config.yaml
model: "multi-label image tagger"
dataset: "drawn branching plants"
train_examples: 145000
image_size: 32
crop_scale_min: 0.8
horizontal_flip: false
translate: 0.12
color_jitter: 0.1
arch: "vit"
norm: "rmsnorm"
norm_position: "pre"
activation: "silu"
mlp_ratio: 4
head_dim: 64
fused_qkv: true
bias: "all"
qk_norm: false
layer_scale_init: 0.1
parallel_block: false
inner_norm: false
patch_size: [4, 4]
conv_stem: true
layers: 8
width: 384
positions: "sincos"
pooling: "mean"
num_labels: 16
init: "trunc_normal_002"
residual_init: "scaled_by_depth"
optimizer: "muon"
muon_scale: "match_rms_adamw"
lr: 0.0053
momentum: 0.95
nesterov: true
orthogonalizer: "newton_schulz_5"
adamw_lr_other_params: 0.0015
gradient_noise: 0.1
l1_shrink: 0.03
cautious_weight_decay: true
steps: 25200
batch_size: 128
epochs: 22.2
lr_schedule: "cosine"
final_lr_fraction: 0.1
warmup_steps: 1260
weight_decay: 0.02
adamw_weight_decay_other_params: 0.05
Rows from block 5 of a small multi-label image tagger, named by matrix and row number. Rows with one number belong to one neuron. Each number is 128 + 24 x the weight over its row's rms, rounded and kept within 0 to 255. All counts start at 0. Numbers have three digits each.
Before each neuron's rows are labels from the 100 images, of 14976, where the neuron reaches its highest value: "peak on" is the class under the peak. Only what is clearly more common there than usual is listed. The data: drawn branching plants. In brackets: how many of the 100.
# fc1: MLP up (model.blocks.5.mlp.fc1.weight, 1536x384), inputs 0-63
# fc2: MLP down (model.blocks.5.mlp.fc2.weight, 384x1536, transposed), outputs 0-63

peak on: ground (77)
fc1.463:124108127099122099181162128108130131096143120132123103129144082131171048116120121110111129139138130118138110132126111139181118130079127130070116130126115150133130115133128101143123120119143125
fc2.463:123136132121132129138129128128139126123130124119096125130140152129132122122128122108124136142137172125110124099112187130168127121130125125133136114127119126132127161128132137130131125152116113

peak on: ground (68)
fc1.613:143128162149126125129123122110131142236127148141133129136120193255139163104139118128132120140117145153134129148107133115122146182127117093133126149130103160120114100129173117136141095135127138
fc2.613:122134135144112133123000127108127127115135124123122167130114133133096127132123123123085143129159128145140113100161126142124195133154142118095157128122133114125120144128115177139130153108128136

peak on: wood (56)
fc1.423:137135129132118129142136116133112105130129135121130121151120098131132101145130122117131157123111152127099108119124129127132124128150131212138139123134145129131129132117107114142131141145119140
fc2.423:122128129163117162118147112152207141117138128128120134125113129133129148128131109115128127123134112130130057145118130129121150125119130109130104131138128015129123123130120125115130124145129129

peak on: ground (41); foliage (29)
fc1.163:157138148129130093124125147086148132122143191130128126148132104113132124112128168126136138123119137101133146127135114134123078128153138124124152111138119054135123154110136102065127130161169142
fc2.163:124135117088129143114105127126122134116135103120116127121124128146129068138117136131110130132131124126128113099137131125133126123127119123119126143141117121108142179108112156151113184108109142

peak on: foliage (47)
fc1.298:112124127104147132094129138124132118133079119128134131133130131120118128134150104102152134119135110127148127154135103125149126122146150121133200124124126137000139127130187131133116127116141132
fc2.298:255129126129124125107119130114100157122120141129091095163128119152139120130133047128127179170111160098209117128186134128127146132125123137135128120117175110142116107138107160134129151125142109

peak on: wood (75)
fc1.387:118131172128133135126128136120110112127130107132123135111127133121130115133120114133132129124127133129127144122132121137114174130143000124108133153121133143127128122123124077128163119125114146
fc2.387:118125145109161126152119109130171131124092161131123139128130134149106130122130128131125162124124123125100127141128113132116096158083116129040108128125127129121135151126144129121155126166123127

peak on: foliage (95)
fc1.72:137094126135122079131128110101113112063110138119162186159128133071107151098115082167131130152147137118122176138101133127121143123128124135130080129138202119179102094112137148108132136139107111
fc2.72:118124148122128132136132114128135150124129115123158097107126161134134118136142121108129121138140134133128135132119061163068134112122127127170124074139199108129138122118122127155125128151140126

peak on: foliage (42)
fc1.673:132122128126123111133151175108140117161132117106122155132140127084090183114147141112132131075104120139135119130108121129113141120129170116131140186136080060145131125149134156135141128106128100
fc2.673:132128127126149081115139142129126130130126154122124084128125164132089131128141116130126128127120128126126135041131133127122156113132104147120101130131124120126110135126133124123130148128115131

peak on: foliage (29)
fc1.97:125135132126108133136122120153093124129110131142139147133130146128158138117129135152097133124156138179108135142107127115137000085136111135142099129138124162100137118136139119115118127144144110
fc2.97:129126125109099090101133108127120118132109111123111127110129128122102106103136159119124150135110129117116107129129073104123125150129127161128128117105223123138146123153135122128132136137156120

peak on: wood (32)
fc1.334:125125136138129000129126133120150132161118159099122152129130140182135106255105104135134107143118114127142134083158102122127144132130110177177135147126125135128128142123134139106142125154115147
fc2.334:127225124089126139129113126114123113128116145121130137086136144122132128129126142135101097130128133114122208153121116128107129090128147102131135244127120133146127132126128120150109116167111125

peak on: ground (83)
fc1.612:131080161128129132117147111132100129131084110138130128139153129118119126106104116128113100143120134124130104101190107132140127126131129149128107129121115120121129117129125147138127083125133126
fc2.612:119138131077127128227157153113127121123117133127137105122121126135124132107100128123126105177125106141124132137154174118104099142118141137138122111087133134128130130149133115100060130136125125

peak on: foliage (64)
fc1.749:121124125123112140102116143141165145138129138111243135131115130128150132123130126127128128128154143120140122157153098128127119134139159109110130212114104135124135140022099110136103133121143180
fc2.749:091133154109121152148169132138120128122126102125158121128167124126132128155122129146149118064110076127113148161133126142120128121000129108133137151132116096129085123139124092115121117128139118

peak on: wood (36)
fc1.743:129114123148129138173122131129149104141122128128076136130162151126149132139134118127123142135131114124128129137125145115255128123142120142127114122131130104120122128161128133139228159132115138
fc2.743:154129139169207128130144125125133121126157120181130133162113131142147124116080118136106154129124148126128119122093131107122129217183128132139141096117119126150097124100117135126128121127121131

peak on: ground (65)
fc1.144:125139137131029133135105111128113129089118053134111133141150126129096119126126126114123122121139159132146122123129128129125162133122128189157124128093111128131126114131119132074130158127114144
fc2.144:139095128135117124103132151128117129128118103130135118163107124109126201126084114149139158148128131131114148129135128138195099141130129150150125142151132100000133124130150171141076115147128127

peak on: wood (88)
fc1.214:133132167133115135128081146134121126139102126158105131110138116121137113112126115152146150122134139145163130125129148099144134128126134111126155104106146129128110160123119112135128117121122135
fc2.214:128152146124127132162109131117131066128101135133059136114144134123155127095153115130132105136133143117123091136131255137105120110133125133096147132160131000111124129134128125122133152142122135

peak on: foliage (53)
fc1.24:145129122114133078128121125120126124158151157255134134125134128121115121122135116000125157124178144106125135129129147118147118127121160135135116121137125143127109122102105139166130116125142103
fc2.24:128138098113103124128127133101105128129141128133113131122134122132127127125112125129142123123121184134127133153141105126141125131139120146088129112126135128114140114117125126000124124103127129

peak on: foliage (33)
fc1.281:107164138129152124129129145137097123123147129132144135135139128124128132134141111131119127124122094128146129126124118147135109122135125126147128128151118126132126115131145130124124127143107132
fc2.281:126125114142130042128115135122131125127139116141114098130122136128073121135120131108131170108128135134156139131116134137128132119112126127126059104135140098115140145105135139087101140137181126

peak on: foliage (33)
fc1.507:114173133121129137132127123130137113130136131113131107133127126104119127127140114129133128128105104124111158130115111136141147128127130127127177121108128133122108123127134132128132110150124112
fc2.507:131129117172133122153122122128127128124103131056132088126222129110122125133143140099135172111141143116100154137126124108127127136132114167126126114128130128107116122127125150129138130176085095

peak on: wood (25)
fc1.253:128141131118132128102134140096128034121122141130170106079135125134126128105127098144141123105135125235119127134121115147114152168121110145116139126122133120137138110115120123127128179108174182
fc2.253:134138120132130146125132105102153143123126133139132153106126135127125111129130127134102146189120109123131127127117124141123100138117116132127128143126130107111124115125117115127132118127120137

peak on: wood (42)
fc1.318:129137115156123117101112081121123142129143184134130146160146137125191160128108098117136129132119116094110156139114116146130136150129124128097166130105145131116136132131117111130116135148118131
fc2.318:132141110187135138171160140122136128128129074121116148142124126135111117126255136123115130124147150114109155102074101214108120124123128162122068128116138159097169121121157136142088125114121130

peak on: foliage (60)
fc1.722:108133139135163127137046125134114125132142128112077119107140124139153118119121119147125128135117078136134124028138127138126126114136118098101098161096136150141091040109129169129133125128148134
fc2.722:016141085130136156124135125127121138126114138080129081125105132153141097133158169161127082130126126153109124129122137148105119130167131034113126000118117128140117110092127128131128111123131135

peak on: ground (45)
fc1.282:132143125122123134128131116128125115152138124124102151121127137127095127124134150132138137133130127119122137123139104133131120139152149113140135130128119127127126144128139115172125132150122175
fc2.282:123128139127111142128128000134144137122122154134138133092137149098131124143121156143238148129121131142150118126116159132136112131123120134133121098130121128124134131122127117132141121000150143

peak on: wood (50)
fc1.336:123125119129142121128125138133131055124060139136094128130128133133125132110131125143134155127086135139073136107139123174133134127125121201140104114136123117099124135114108139096137131132135114
fc2.336:146129160136126135132123101135000112132132108123077103137126137117125138156122111135132127136105131167129079151121129146148142115120003255132115135121122139112136132114120126141120126127130144

peak on: foliage (25)
fc1.509:119132132125128128130115129121125128120124132135152140122126132087127116121132127112130149136116115129153124162137127126128129123129144146131127129131159128131132127141009129125125111135128121
fc2.509:102125119128129134152134142132129125132119126137133126115132118133129130129140151097143124124128159127150118141156130125136120128126130158133129119130129143115136123124125133122131129126132129

peak on: ground (42)
fc1.363:131129129145128147126126128124126128128139129129129098132129129127125125127128127126120128127128129128124126137092129120125123087158129128126129127096131108127128125127130127128149129128000127
fc2.363:128127128134123129126129126124128126255127132048128129128125128127132128129124126127128127128128129129129130125128126127128130130125121128128129128128126109129126130131131128126128132129127128

peak on: wood (46)
fc1.49:143120102121137135128161124140130150128129087140115075130111196127132125131126127127120133134112170128132128138131124135130141124116098125128108096225051134092128116110121169103025132168123143
fc2.49:128130127128122136129119128133123125127137108147134143137125166129149127139128096153139153142107130134162112125120137132152130134131119119128110113112119124140120152000135106127134139136022184

peak on: wood (28)
fc1.761:157123114086131142127146128152118125127129144121131127116120131149142120128074162126127127133115128130142119134126154122131091120129075128138144114118128182088129144137124128117147140104122127
fc2.761:125125133120168128128116121003132127102123076134128128130120155037129136135124126128119109124174118134072133088156126088125138126135137116122134185144129116074120140100128135150123124141137120

peak on: wood (35)
fc1.690:098115143174134135111110128104133128117158128129129089136154129151143107077111100122104127146129116148122145150129136132120126117164129168127140126113122083138127121129132132135112125168130156
fc2.690:171123111120127129122120129114131136125127112125150134125157128122062119141139126000110130139129147121085116125129145137140130125124137123134123141155127089153133113136129136136135133140109111

peak on: ground (54)
fc1.402:102130126131115135144147124143084127133129169134120147126147135123141129142177162132135130095138161095134144143166128139136130136165160151147220121109127124140127162090194136146119138135123097
fc2.402:127130136131126113125125127104095130144129151155123130128127109128108128127135125104081106115129118136158106174139142126113125136144126121127126128132127122088116150115130135135125130146128130

peak on: wood (36)
fc1.505:123089132128129155098135111146136067125125148118130135124126130132136134113112117116134124114129121134126182166152152139110103122112111118124133143117119216122128128128121119125129135108148131
fc2.505:121124132097129110156115133111131115127132159121134212163120114128138152124119125103127146127110133117093137128128134145135129130128121135056133093128126116118127137113102144139123127151126126

peak on: foliage (59)
fc1.451:110121162122132125106138139144114117176137121141127127114123120128119118118113107124113120147117123089136129125127139118100132124126148124133126121179103116144130134146119127133144128132136102
fc2.451:125128129067147116158120133131096121115145112115138144120114165125134123162121089102241122105081080112110085142162176132163120134210133154140129141132125147132128146148112132158118106073170131

peak on: foliage (29)
fc1.610:107114129129120128225107115119132112155144125114128109101121131117076149126112186164109128147080129116127142106134136127150105128134119074123144101138127124130122109159127139126126122129130057
fc2.610:142145125149124125115122121165126128117130066162118099115117150153130130098121130118163123112111133117120124126129110121127152130144122122134112135109144131109104129135159142123139119112138131

peak on: wood (61)
fc1.606:142107112127136093124145102136131117124140131128133106108128186127129119130110090125115127133127139118148139117195128126121155116140126123122136128082122142090132102147120124150137130196132128
fc2.606:120128136133115122084163126000134145125128126121134145138125154120110129122116137080146123128122135154125136134210140135133120126164143126146119103038174111146120136130128139134138151107150118

peak on: ground (72)
fc1.728:132129126139112141135097132112120195142134153124117145141126119123172119161120182130142132125131142123107138113116126128141125124082121117138126141134121138127131126116122141125128120106115123
fc2.728:113127128157132126117128128128119106123160128135143117122130120110129051105111138124129137144138136126165145120090181133134180118123159147151122128142128129129253131121161141122134134127125145

peak on: wood (77)
fc1.446:155109116168127130141135125132126120135102101128132173126127143130111122114130112122138105077124099160134161105123129153167122128139116129160136125127120130099125134148127125078148130100133143
fc2.446:130095141123148113131128110153127131130130183114121101140128129128142117131130137126127129146123136132132152128121139140129126127125126119110131159144115146143142131125114141141124135129142121